Weights of a small class-conditioned image diffusion model: adam_atan2 at rate 0.0017, 6000 steps.
Rows from block 4 of a small class-conditioned image diffusion model, named by matrix and row number. Rows with one number belong to one channel. Each number is 128 + 32 x the weight over its row's rms, rounded and kept within 0 to 255. All counts start at 0. Numbers have three digits each.
Before each channel's rows are labels from the 100 images, of 14976 (inputs lightly noised), where the channel reaches its highest value: "top examples" is what is common among them. Only what is clearly more common there than usual is listed. The data: pixel-art sprites of 400 made-up characters on tiled backdrops. In brackets: how many of the 100.
# convs0: first 3x3 conv (model.enc.2.0.convs.0.weight, 128x128x3x3, each kernel summed), inputs 0-127
# convs1: second 3x3 conv (model.enc.2.0.convs.1.weight, 128x128x3x3, transposed, each kernel summed), outputs 0-127

top examples: large (97); white (89)
convs0.46:137127093119147122124125036110145084097115170158115114109108118153134161093193179149107074099042175133089155168093070095119147167122084145156130101135102089161132102116040065101070050155166147140130117079084067144146157145126128130154135119105146137075149126136105107136157154160137150078122114108129131100123175148139113135111146140160107143165171114167118172153183103160151170088106
convs1.46:098089116124153169137140090101154110118074123107147127144115188127143093195096108183120183158112117102093133132083053194180101084120149141070166165122155135187166170129181238147141185199133092133158147162162144100100115127124119087167119139153121109103106116121128131123113149116146124058164145130164115080123147102107138152108100160131149075107119136081195106131095145107118111114103

top examples: large (80)
convs0.84:134133135035173237154136089132204106156156168139127168102110132181152148090164140119143109116167129144143135182122173126088131140105137126182147066137169145141087155152130112086173102163098161111155121120130050138163168109108083156167147068113145120168167154104131175143124133125106132130157148133147108080141140117151136133128141109094089136151042156101111150103207077118121143116096
convs1.84:093050132119113073195138155163123123154100086101136151132149141122146040090029154117129168139087180144164138103131114163156103139185114137122159101148156143147141168131145110114100164197164108153124148116106121141105131139106159145093233135119136152113114114140120095099116130123111193085105129103116107180194064120160114155107105129170101107096072089099168146135086155101138089145115

top examples: pink (29)
convs0.117:093125155148110070079139128074086125123169170091170165137118054084095097118111132057087165076052123153174103054133159137134144147095141153147153171086136100090182197119124117154173135109083162090079125123129189142142134143110109074092085104146149157136111160115121099103149096096136126142066108110118123093065135108172084138124136116136112126072126080115130116178148166147108116135098
convs1.117:116131149151108172146139097158105133094148119154134096129119149121143000133156149178176079136133139138102129155090179098050168119164109138140107156112153111102103196109090146151124107109164143116156168119094205128128126112109104122145109116100081174099145122161136126201116179149124130056101164075108082160117158138123166149120157139087150069131105166154118118112176106139120106164086

top examples: large (96); teal (80)
convs0.72:130136168149132063072144084132143109092149158194081138136125140085139214137095145110167121149051149125137144113097146114077198174066151150191150095161119142156171130144114131155099116156145134109187129162109080170134194142088138119117144166149123102103099153126134138136143191201108113093080134140069159112100180125195125138121078105141096182155117167150131152123128136144119137159109
convs1.72:126108127130151109175134106110139099129117105095104132122104132054153179124122135107133122131070133101172120117094111132097113111207149100098147083176082123168080144143074139128179126049144097120046124122108167094137134097123114114150147124093086107101111093115082129073092131131091126115090131117164069153114075060109112157076142085032131115093100108130073077131133082146100107100075

top examples: pink (53)
convs0.53:109110125059165188112127123082079134129121144075117071118132109151095130085123103133171122136053142174092128171084136141150076127103120171120136102174214152161118104168113141133173069124111158126099072120099085113171114087127128134177157078103139080120139106106140184057144129095191122131108077137114133110068109127136151109111143118123081130115118128171111120179121102121120129023137
convs1.53:113103159144050061127113110138128120118114105118153086140088129126209182141097113152091088211056143116153135119086154119109112126113136087102116115121083111119134137124164143140139176038144100123098182134183176163139109146105099158107094099162119092127124124106133122156142149127105143095218088113171136094171102159159102142136124152118162142078103129152146100084132122109114122241140

top examples: green (93)
convs0.78:127158162143112055115087092148082129127168120151137123114099160085127141108084111149099127121110121149114085098133213166000090094143103134141105123108152108075109126141117119136083133177128040107118130167167162115160116106194089073076105114140134130088096135166064130133096129134109173158113116116111121137114087090148152129111148099086134096102169078128158120141128130137119043136114
convs1.78:134097139146080176118138089153121119189145140148139113150152103087130236142111106082147102134127199119130118179126089131122202130119140150091087062130135149121115119141107169141176140008106140121113119136143105113145195142110123105135139142136155095197127111081106144097095082127097124135110098153127184175139152130207130124140136088129129171100134146163134153115150116141088133217112

top examples: yellow (31); pink (31); orange (27)
convs0.49:121183068077162101106137109055169145097046153139108107089135108074088125127158134137126081073150155063109134175138149101100139132148120094133093120148103097099099100108154125100196112147160128114074139141197130167142054125139053119109136110094077115104116127132099145135102108138137119129156153119124125050121159111117156086100132067077144141134108063089125150140140099134098150198093
convs1.49:101101124118110133084068099128160088065109109137142118149080161177116118161120106148084125159034095091106133101111136118185100098087158148155119181145151138143159083172124161147148141170117119111119181136101122108118108081118121018130114121159098142064102097154050118073126094165148125082119137117146115084133127101085118144117059087085188101110105124082138119129145137126109136161070

top examples: green (100); large (98)
convs0.36:158160082134147123151140095104084113117145158127042107078119143212154184091118153192111101170110154041133126146098055082094169148108109129121066053125136075126065155141113150109102084119110124134112109119111136122162156105139153093109175110124077105122142152109087135143148122163131130094133140083077143159154151166111158160127125129103116157153173142157078105114166090153139177090070
convs1.36:100110122140117149157089136142113114090137121102119135088122133123100019087073135084099138111126136092118159099089139124220070114092118127086167114139105128169144109107117164120121141223136138118090163109088064104084178129097133111125121110141071134050123086141067084087145115086144160095123139107126127176094132086132121099095105110097111112102143113108164131131114104133132023090126

top examples: grey (81); large (76)
convs0.105:101104121131080039175117064116057145122135081135102090126122123114098132144033143064057104116117171157160118086108200109071137135111102140102179099127146124105149141106111112123114128112118113132136101104152107081134139136157110078120077171110168136107106088129084132093098127155103131099020086113082163115100108088129123113161135100132148131074088064151122101148150130130169134136119
convs1.105:093090106122068172063079138169104121097124143144119093099093162122130050118092118181138142159110107133124119156102066102170152122137102117095087171105255111144127109113180164140099146112091133140182170122087163141100139108079156161106054131162126120127110077096135086129126162114142095066122169111078098151113107147120137160118111139147067106079097130086132095124123136126119081153132

top examples: pink (70); large (66); orange (29)
convs0.62:095114142120109129113099093092088124105111069126156101139047151075119127146037088076135128126097094168127095145121203170105055089147178183150139124145121175119133084134161152158165173204117079134117107161177131092113145093137125091107074153093111161127106080173148157130076104098142155145143112107117148123120119093119111105160091135103161088086105124103197119142112157105073113151139
convs1.62:143155143109096176089160092111174111108120118135178089145076150141121210225132102114116153113000104132114114120142125152138104122112170122115109107095158148136129145130103165158164138011137120132082185153099134087120118073127102072117097098138145049128119111125075145139127103129075147100114094156129150119189129109127116111148145119101159122069127108150148134109138134107105141167117

top examples: teal (54); blue (40)
convs0.125:149134163122146094167160083130083167109208121182128114075133096104138163113131148089086112110183118125136125112166187142083180152076137100161147053159102132129152136128130122087110136153116096129089094137217111130126174117163091102161099183143102130072120202103098114160184158132097136067122115129115143120169144152148160156124144101084154113104034159099101146119125110158152108163094
convs1.125:143095140115136159154110150164120124126173150125073136110151237072093000099128150152174127122074141122116124141144140120099127128134120157113160144140108115133119139145149171117101150169151106136096141157104188133132162153096186139156124137170108113092112117119098086103118115136144146070084099091099088203106088085199168128078128110114132093100111121127102084125088125158135089155078

top examples: grey (84)
convs0.34:102131119113096148058099104146117127060134051084165115122063120097096107121095104120068150120121169135110085124172186178131082097142137150178118082171178175116160131148127129155140174161130150132159129150149129090102101113149128121101071161084120162121091038179087157123072119113103123131134110111158153103101107093096100135160086102191102088152150114120145147130161139166060123132064
convs1.34:139162159097084133117150093126163122117120091130155071153068147094119164178154113124141138108039132122146107139120165146098095119119178131109089112116129134113131156144062160148167123000146126131042185143091151078127098081135100137116111096112142098114134112118076145157126115124109157090087099136124125124193125110115147142138162125100156112072113106153127123091145117110105141211122

top examples: black (100); large (100)
convs0.68:174136082147118110140144071059113099129106112133055115075117123126114167079140088146134087129117129056137127186047095090108179161126126111113107078141138049119071131166126088120136101111170141135116096105094141126134150142164128113116190077077066113091127135126103135123116155150142127114116107114069096146163147136111155156111112059077069145152160099151098125129175085152112168067096
convs1.68:093126099101125119172111114106122125112135147108117144102120183111119012119085144138095142105143144076120158105099118155147107114131134151118158111137114129163126129145138152124117144255129116106120156128110068122098147144123119095139115083160072149044134120171086106089155126092094137091139141085137070120105127095127104112096128086096146083144128117112138138123095109168148098091089

top examples: pink (30)
convs0.40:178160125097178175205127112110185107115125185145140116157161134124161201111132153140138105148106129116160135168136138143131108145150102118129149026161117129154150118168146072140107134132128120168087114152047067165188136154149055173145154117130141118086145155109153115078118136135107183071140078154105138117164127157123177128118172130164104170128042112176155155143120107130169097129154
convs1.40:069062134071079144158142110177158128111086123130141089091102169143096131166082119139159142089065099130181151149097130107117089128124143130100113044158176129137121131119131094125077137132148105150158149112055133187140076081131157117101162141128123150101134060124111161127127143145154152057134173079105079138183079155098114183095132094103102137131101169096163111081193134097152105160125

top examples: green (68); pink (31)
convs0.43:146163132111133072114086085114111074139169082076134109139070144078113125130048119124084119129096125135108086086145189149054081075172110126137117110145158108106115142161102109133131123191104057103142096148153161111153119138195111082105105081106148137093099132179079120150094124135158182130088095102102126167117086080129140132112159108089146089138183096154154165179122137171119064141108
convs1.43:108114135141111163099148129127142142157134098123154115144141149146149255150125090088133138160113139146124085140144129121149145102128166135102091071104147140127122107161128171117159106039115155122066146098151102083148136132118104140122129110151194092200094106086116132098083062118087142156147070180143210175167126093164127119151133105142142187078123147139135141089143113123069138188157

top examples: large (96); red (87); upper left (55)
convs0.97:164092122158082129098093077102135137151128131116072112132102095105088164137120131120105100101087123088102173124104074095095162123128120151080104141133089140117152157105065082115104097091095154081109075092051095152110128145118113088172160162068108095049142116136162112155110123129108131048083101147087087065109060137118118171146063137162131118115098129125116121127186150151131139079065
convs1.97:103090072135121147113120142113139107122137146132148157124148177157139110107114088237109151132202156100126137132136105158198104102118141132120162160109138127160149245133201162137132144205166140131177151149136126128108142153064152169133105107185133109091090133118093112053119140093111168102152118142148119111121168114086114143111062132115107152133028118099163106139118117135110098111114

top examples: black (100); large (99)
convs0.51:184151114118162158113151042075142095158167144122102137089125135127138219067147158163120111140191113039129126159087090098097179158132109145099099100153124059140108161164129127096129099085104120094180103111113165144160148118140109117164152101110085129143145161128137125198142157186146102110132119123087081128146129135142142185095179128125119141150164156160072151126171079162162163111083
convs1.51:076104089123147165201120126131158148129146112090102149098143136079145030134104126165134144112170191073127127106094126160146098111141144150108167099160090180152108128170132165123147158215158134128084135125163141120099144184124160110170158082131058128069113139141090115078124126067107163117117160084141104123138135088153154129078107072089136082142103116112099136165055092140126076121094

top examples: pink (27)
convs0.15:120084152154112218106098076141122102162145151113072148119147102113139135091084114098121118157197137141127088200119135116089128089183138112133110093128116091117070122179150023110099158088110063095157096071099108143152132111114143075114138077142138135131137128054154088127112092106088170155160081105115132119140084162104150148106103114121150088114095182113180092139108159110118113175154
convs1.15:079123104133142097151102157167152146107131084136142131142120073126067079120098139058160160130141071176119111124106214138088074139108139155138069037173131141095106115090083103091113122181095074136078101147115093111110155083161113139099178137099160170147130059146143138122097102065147117123117134132117122162150051124099113115138114131149115050106099097082117130151136128086133101095155

top examples: green (100); large (67)
convs0.37:174162134114139148121143036125092125116126129115124083149055155110124202124129119112124142143052153108128149133086167092043141178164132054140120111146091140124109081142111132142124159173090048131166100134166096180162169141152116026133132107175122129155140121123122157121120101160142103135163134123098176090139148163101131162100132168085145145176089109156187114135146088102129101095143
convs1.37:119207149103172125121150088072181135121122121073148159143109116145102194137158121128132128080153148065145116081115158142156029100127176155163144072175142113136116119156115147117171121154143131130082166157136114093117104109132061010134124116134112139152119139157100166132124109128082136157138133126175137111123075068166102092137145133098171154160173116115088158135142124174105125061089

top examples: yellow (49)
convs0.21:104139139159148118124097212164074162111159142079123091128120100053109085099181133126062134124098143163127177114173162128092174138068112154131152107079108107133151166126113083111109145153134159121018095117095075140129168150122137168130104141138158054102143117150083130093145107085096120149114157113104164166132181122160120144156145111136075161147110108151143145122073141163126077060155
convs1.21:089147107089122151095149094091178127133079119115159103116106188183139184192118080239139113142139076104099111138095158134088096111171148113124130155123193131105127062157208181159195138161129134141168158113113239137154065094115064130117138095131113135157121123122133139159122156139102075135173149151120124077128137145124143118138131137110099130143144131126123112111178119093102127140113

top examples: grey (30); pink (26)
convs0.70:142162172057139148149147169161172161117166173113144078108144142134193159155073153116146107155044145167149162114156185101140085140089152112134144075162127117107126072130118118133170125165140152126047139138035092189107102138157151148142075083155115147116147123123126134094137116105148170128139128160157197101136176173124155104132116113115100173141106133131155219151112120121167132124172
convs1.70:110137100103149150108123139156142126110130131111122139098175157224125128157109091148167217091106112121131134195099096110105132096079132120159194105090132120108150146115163111165094153110101142154235136116101077140160085156182149133162177166129121072114128199111144121114126122141116137126234126116103124117112137156094143167093077091178161141153112189117169097107158108125101109133131

top examples: black (100); large (83)
convs0.123:114122099123107084138077118139091124069114092091149103124050150040108089108067081129065116123087141156124110069130163149034122086195124158148103165104155152138135124140118115132115149189131107153128073165112137088115149105182142102085080124163111137096119119171072151135076122110119133132095109105120145138082102030125148112139110136115132079132162080123153136132114179145093119150136
convs1.123:146150158137094157141132130176145156169155117141151107140113107102128255131125090084124150127130156164130098127169129141106143116127145128124110069105092156098134129139112136133173136001103142128079141152123123102147160131124120124114126128150165059164101130122097140126113071098122159162112107148118195200174137101191133096154130119143148135073157130138146171131137133117088137233145